From a checkpoint of a small contrastive image-text model.
Model: encoder layers 12, text encoder layers 12, text encoder norm layernorm, text encoder activation geglu.
Rows from block 3 of the image encoder of a small contrastive image-text model, named by matrix and row number. Rows with one number belong to one neuron. Each number is 128 + 24 x the weight over its row's rms, rounded and kept within 0 to 255. All counts start at 0. After the name is the row's rms in percent of the matrix's.
After each neuron's rows are labels from the 100 images, of 14976, where the neuron reaches its largest size: "lies over" is the class under the peak. Only what is clearly more common there than usual is listed. The data: rendered landscapes of hills, water and sky.
# u: gMLP up (value half) (encoder.blocks.3.mixer.u.weight, 384x256), inputs 172-255
# v: gMLP up (gate half) (encoder.blocks.3.mixer.v.weight, 384x256), inputs 172-255
# out: gMLP down (encoder.blocks.3.mixer.out.weight, 256x384, transposed), outputs 172-255

u.159 107 [144 103 165 146 131 118 132 126 108 127 126 105 128 141 118 122 124 132 149 173 120 105 102 113 131  96  92 136 103 100 163 140  91 134 123 148 103 132 129 141 132  95 119 103 143 142 127 150 122 114 144 105 101 115 122 105 131  96 135 136 146 217 137 106 115  99 173 177 134 144 117 117 137 129 135 127 104 133 128 133 151 118  95 138]
v.159 098 [ 99 123 145 115  94 118 125 117  97 148 139 132 104 114 161  92 167 163 140 142 146 167 186 177 109 138 154 124 128 172 105 130 145 123 136 185 110 157 106 121 163 134 101 133  95 160  80  84  83 145 124 150 103 115 162 137  96 146 140 120  95  94 142 133 144 143 143 120 134 178  91 165 142 112 111  93 120 113 176 137 134 145 129 126]
out.159 117 [123 104 158 111 101 120  74 132 131 135 154 158 149 123 137 117  98 124 121  86 112 105 164 118 122 152 139 155 143 125 153  91 162 112 135 122 161 122 172 100 125 146 131 125 117 116 131 123 151 108 158 132 147 105 141 109 173  94 126 146 131  94  68  75 129 112  89 102 135 146  94 118  78 162 148 186 151 142 107 129 157 152 106 140]
lies over: steep ground

u.232 092 [114 114 147 150 160 117 123 132 127 147 164 155 102 100  73 109 126 145 117 132 136 135 178  82 152 142 170 129 128 174 130  99 152 134  40  89 110 112 172 105 161 129 123  98 164 149 158 121 137 139 175 126 134 138 160 159 120 130  83 127 117 123 123 103 170 143 116 149 142 157 119 104 108 119 123 147 111 171 110 129 130 116 171 125]
v.232 087 [134  73 131 118 135 170 112 123 113 105 122 120 137 151 142  96  91 106 135 140 156 107  99  93 110 122  91 141 115  81 134 138  86 150 140 144 176 176  93 160 123 145 163 100 115 114 121 137  88 128  91 107 124 130  97 102 169 135 140 176 146 207 133 143 121 116 129 132  96  94 142 144 168 134 128 133 121  86 121 149 140 161 108 165]
out.232 103 [163  99 141 116  59 116 131 115 156 145 131 127 132 127 121 136 123 162 108 141 108 124 175 123 121 125 132 105 102 127 131 149 124 110 133 141 122 106 109  88 171 120 158 153 104 119 150 104 139  94 158 120 127 151 106 179 126 109 107 107 151  85 129  98 125 137 134  70 158 110 145 129 134 109 163 156 138 108 120 116  93 107 154 132]
lies over: gentle ground

u.348 103 [112 136 148 149 151 119 131 138 109 160 136 156 124 113  93 139 141 169 108 127 132 128 167 115 103 135 203 136  89 149 131 129 144 125  74 140 142 109 136 108 120 147 159 105 210 139 123 127 144 133 129 122 121 123 183 168 167 103  89 160 140  86 164  98 128 146 119 159 129 146 120 130 114 149 147 155 127 154 114 126 127 141 127 110]
v.348 106 [143 109 147 105 143 109 108 157 136 139  68 133 147 126 133 127  94 103 155 115 149 126  87  95 123  59  99 112 105  83 158 110 107 155 124 145 171 144 137 156 118 172 148 102 136  79 180 132 125 168 104 101 131 151 125 111 165 116 154 121 175 166 161 139 125  92 105 170 101 108 126 103 182 126 173 159 130 137 138 139  93 154  90 110]
out.348 114 [153  60 167  92  82 100 142 125 121 128 119 129 114 166 139 122 133 174 110 149 118 125 175 124 148 128 159 121 114 141  98 147 145 124 138 188 127 127 132 100 164 112 166 131 142 131 120 143 152  96 130 127 116 131 102 163 113 102 114 103 135  95 142 110 115 116 141 172 146 124 145 142 123  97 180 152 136 102 148 128  83 109 137 113]
lies over: gentle ground

u.82 120 [150 121 108 141 121 113 154 133 124 159 116 133  77 116 110 177 157 137 125 125 202 142 122 119 118 146 106 126 154 130 146 117 106 149 160 141 138 113 132 106 164 105 116  90 118 120  54 144 112 129 129 192 129 139 110 142 117 164 120 124 103 119 124 151 152 177 135 138  69 127 180 113  93 118 102 151 171 161 171 120 146 114 153 107]
v.82 115 [105 104 136 110 128 151 147 139 136 137 128 140 130 108 162 104 108 148 128 142 162 133 134 134 143 147 137 115 117 132  97 136 159  92 124 141 138 170 137 135 161 136 143 146 115 151 112 110  90 149 111  81 125 125 157 142  94 152 109  83 136 105 148 138 121 100 140 108 188 128 105 168 169  93 103 100 114  91 133 171 126 174 112 156]
out.82 135 [122 141 135 137 125 145  91 103 141 101 150 142 142  95 135 130 104 129 121 123 117 166 113  94 130 125 123 163 176 116 149 167 111 115 170 119 133 128 126 111  77 135  84 145 104 118 132 172 182 155 139 127  99 151 113  88 159 110 151 151 212 103 112 151 100 116 131 114 127 108  83 135 111 132 130 131 131 160 108 173 108 157 130 192]
lies over: sky

u.364 097 [136 160 123 151 174 115 110 130 102 143 143 154 115 151 136 106 168 131 133 119 120 133 124 116 125  69 102 130 145 124 119 143 124 118 146 149 157 154  99 137  98 120 126 133 146 127  76 162 146 128  69 139 157 102  99  87 207 166 153 119 111 113 157 150 153 113 117 141 110 127 150  98 142 114 163 171 114 120 125 120 141 134 123 124]
v.364 091 [121 139 144 203 163 157 115 128 142 148 161 151 123  98 108  75 142 107  95 152 119  88 131  86 125 140 113 152  86 123 123 128 152 124 126 134 141 119 149 108 101 131 101  87 152 149 138 162 126 180 139 137 112 119 135 156 132 119 115 147 142 145 128 111 160 118 116 132 152 142 120 123 125 137 154 171 154 141  79 158 100 150 109 142]
out.364 097 [141  94 143 157  93 104  92 130 112 133  81 106 124 158 163 130 108 115 117 137 123 107 119 180 145 135 124 106 167 114 115 142 108 133 177 147 143  85 124 138 129 100 156 120 144 118 146  83 113 107 142 148 156 165 117 136 123 119 110 135 156  97 137 133  92 146 125 104 121 122 174 147 154  92 141 153 116 119 125 133 131 130 127 105]
lies over: sky

u.266 112 [ 90 100 181 177 172 125 106 152 138 126 108 131 151 110 118  81 111 150 136 131 117 111  84 137 151  96 148 149 109 103 120 151 111 128 130 160 150 126 141 129 143 141 139  99 173 129 162 151 134 149 138 104  81 108 115 137 110 108 136 159 138 157 146 121 113  87  99 175 133 120  92 168 187 105 150 116 116 114 124 166 118 146  83 128]
v.266 104 [111 141 149 120  95 154 113 140  93 156 145 125  92 150 103 103  99 132  73 103 136 134 158 146 122 120 160 113 112 129 108 140 168 101 105 138 177 146 109 116 153 147 111 135 128 135 112 124  90 129 122 162 158 120 128 165  81 129  83  92 154 108  96 145 124 139 162 130 149 130 149 174  96 145 135 155 154 105 155 126 123 101 101 122]
out.266 128 [165 125 178  64 115 165 118  96 129 140 171 141 158 117 156 150 140 166 149 100 107 112 126  88 106 149 119 134 132 162 150 128 106 108 118 119 152 158 148 118 106 136 101 160 161 142 126 119  93 118 154 110 100  96 136 102 109 115 153 163 140 112 117 127 168  92 141 111 117 149  95 119 120 128 108 165 122 135 129 171 174 131  78 138]
lies over: steep ground; water

u.11 098 [164 112 135 100  95 117 133  90 118  90  75 117 119 135 116 134 148 154 148 135 151 134 119 113 135 147  85 138 132 105 140 127  96 172 113 149  99  95 167 154 128 160 138 137 169 144 131 121 170 154 139 121  92 176 115  97  74  91 161 139 116 147 184 130 138 144 141 169 109 122 134 126 119 140 137 130 124 155 145 138 131 133 118  88]
v.11 106 [111  95 106 120 128  95 119 107 158  95 157  82 120 112 119 114 121 128 145 118 126 156 152 159 106 107 157 109 112 152 134 122 117 112  94 133  88 106 153 116 133 125 107 162 119 153  80 153 122  83 138 139  94 100 136 130 108 156 159 154  87 121 121 125 125 134 118 140 110 163 114 130  85 113 107 100 150 108 141 110 168 131 131  72]
out.11 086 [150 124 126 146 132  71 103 146 112 133  72 114  97 113 145 108 162 128 130 154 166 157 143  97 138 149 147 164 151 125  91 156 147 103 145 146 132  96 151 121 154 141  94  94 138 134 106 143 153 150 102 127 115 124 103 144 118 110 104  95 129 121 157 121 173 130 128 167 148 142 115 122 149 118 127 117 117 150 159 155 105 129 158 146]
lies over: sky

u.381 108 [ 97 120 186 154 159 114 122 129 115 121 118  97 146 150 149  97 106 123 124 145 126 109  91 131 116 100 122 127 121 149 141 127  83 149 108 131 137 112 145 130 122 178 140  76 144 135 148 133 142 131 161 107 124  88 105 115 108 105 154 149 118 156 133 128 137  91 118 127 145 123 121 158 187 131 112 120 129 124 144 167 117 121  94 155]
v.381 099 [120 147 105  93  93 167 141 149  93 163 130 152  65 115 115 113 114 157 102 106 148 159 130 146 116 139 142 106 114 107 152 144 171 107 140 132 116 151  96 103 135 146  92 114 108 121  93 110 104 129 122 157 152 105 131 152 137 140  90 131 115  94 112 103 141 126 169 113 141 141 163 131 137 110 136 167 184 115 150 118 149 110 145 104]
out.381 124 [180 126 140 108 112 177  97  88 170 131 148 135 175  96 153 132 147 136 152 104 132 143 127  90  93 158  89 155 129 157 150 113 120  88 156 128 162 147 133 105 110 157 131 157 139 141 145 109 104  97 146 110 103 126 112 115 109 126 138 155 127 131 106 124 174 115 133  66 119 136  94 101 119 126 133 170 116 130 101 164 155 153 107 145]
lies over: steep ground

u.147 086 [112 120 128 132 124  95 110 193 130 173 135 126 133 132  77 108 147 114 113 137 118 109 132 100 111 117  98 125 158 103 130 148 120 123 125 145 136  92 162  69  95 150 117  69  95 129  72 180 160 133 126 183 158 127 128 137 114 137 115 115 137 136  88 166 192 110 133 141 125 146 126 106 116 121 107 159 144 126 107  90 137 118 132 151]
v.147 080 [121  98 178 127 103 106 145  83 105 142 139 116 132 151 111  77 124 156 123 195 123 104 124  93 128  91 116 131 106 128  95 161 115 134 161 204 160 141 130 138 134 127  97 115 115 126 127 121 104 114 114 126  93 127 102 125 126  80 129 152 159 129 136 135  88 124 164 112 101 142 163 112 181 146 169 139 143 134 149 148 123 119 103 125]
out.147 079 [178 125 143  99 103 189 180 148 119 109 102  76 142 115  98 126 137 163 121  82  92 145 142 131 110 153 140 157 113 176 230 144 142 145 125 123  70 134  61 127 154 144  97 147 117 112 162 132 132 108 138 118 153 124 151 120 141 151 120 120 145 119 124 113 120 137 125  97 118  93 101 135 165 121 115 110 102 132 128 153 166 146 129 102]
lies over: steep ground

u.376 122 [135 116 140 113 104 100 128  70 141 143 141 130 130 129 150 123 156 158 148 110 134 110 145 141 103 148 142 174 188 144 109 145 128 113 117 135 132 145 138  89 171 112  60 129 106 123  68 127 161  75 151 136  89 111 124 100 113 122  97 115  77 114 172 129 181 152 130 108 114 151 104 136 155 137 111 112 124 138 124 106 148 123 108 149]
v.376 102 [106  71 181  91 101 151  78 115 129 128 161 145 101 149  86 143 136 133  91 131 130 118 191 122 195 139 190 121 122 136  94 126 157 116 105 153 128 132 107  94 142 120  83 119 112 144 121 129 104 137 130 172 147 109 174 151 114  88  83 122 112  96  96  84 152 139 142 115 121 146 107 156 121 131 112 152 143 103 140 115 162 112  94 120]
out.376 134 [124 161 102 153 156 111 152 151 117 108  85 121 163 118 144 134 134 129 160 166 146 129 118 118 146  99 108  90 128 102 151 116  97 150  88 119 117 143 110 149 119 164 171 126 131  98 193 119 142 127 142 121 147 122 119 117 133 180 148  87 146 145 151 126  89 129 137 153 145 108 162 112 196  89 131 121 110 164 142 108 105 148 171 148]
lies over: sky

u.374 091 [123 129 158 114 130 151 120 115 104 107 128 104 131 142  80 119 157 127 123 156 164 118 142 130 132 165 111 154 152 115 155 119 116 139  92 123 118 110 160  92 162 155  94 155 141 126 117 160 124 132 140 167 125 124 104 124 123  82 144 120 135 171 164 114 136 147 155 127 122  87 171 109 119 176 117 145 139 166 162 120 147 108 130 110]
v.374 091 [142 104 127 130 130 117  97 160 148 115 137 119  90 138 128 156 109  91 139 185 148 110 125 101 136 102 109 130 152 150 123  97 152 120 122 183 125 134 144 138  75 128 100  78 125 104 133 143 109 161  85 122 126 140 124 116 156 105 115 104 131 112 132 144 162 102 125 135 107  78 153 105  95 127 167 130 142 128 151 107 147 166  94 116]
out.374 048 [140 131  97 141 113 138 116 140 134 140 136 129  97 127 146 115 151 135  89 119 142  99  91 115 124  79 144 145 128  98 131 167 127 166 152 130 127 103 144 128 104 100 114  98 159  97 119 173 175 157  69 112 121 137 120 136 166 125 142 142 166 118 133 158 135 130 119 138 105 118 126  94 154 117 144 143 139 123 124 136  88 138 115 156]
lies over: sky

u.242 093 [115 128 156 167 124  94 152 106 102 131 106 142 116 152 101 108 135 137 144 170 113 105 119 134 159 114 121 172 107 124 143 166 117 174 145 180 163 150 189 158 127 129 103 120 143 147 120 124 110 123 123 158  67  99 132 118 109 113 127 156 130 157 175 122 155 117 154 145 134 127 126 142 151 124 184 133 126 144 151 164 110 155  93 134]
v.242 086 [144 120 141 125 143 103 161  99 169 105 133 112 124 132  71 145 164 110 129 156 128 123 134 127 162  98 146 102 112 148 105 183  98 123 113 106 109  84 182 126 134  98 116 108 150 141 107 162 154  77 119 134  91 112 120 143 112 104 116 152  95 100 123  95 132 100 113 182 115 150 144 120 130  98 117 126 153 122 124  81 151 120 103 111]
out.242 107 [160 111 161  96  84 106 117 116 194 122 131 191 128 122 140 108 171 142 109 133  95 146 153 132 104 107 158 176 154 116 139 160 170 106 129 116 185 164 120  88 115 158 126 121 132 102 132 113 140  91 150  95 106 140 116 131 112 100 140 134 139 108  90  77 170 136 135  65 166 139 122 134 121 147 158 114 137 114 120 146 126 113 141 127]
lies over: steep ground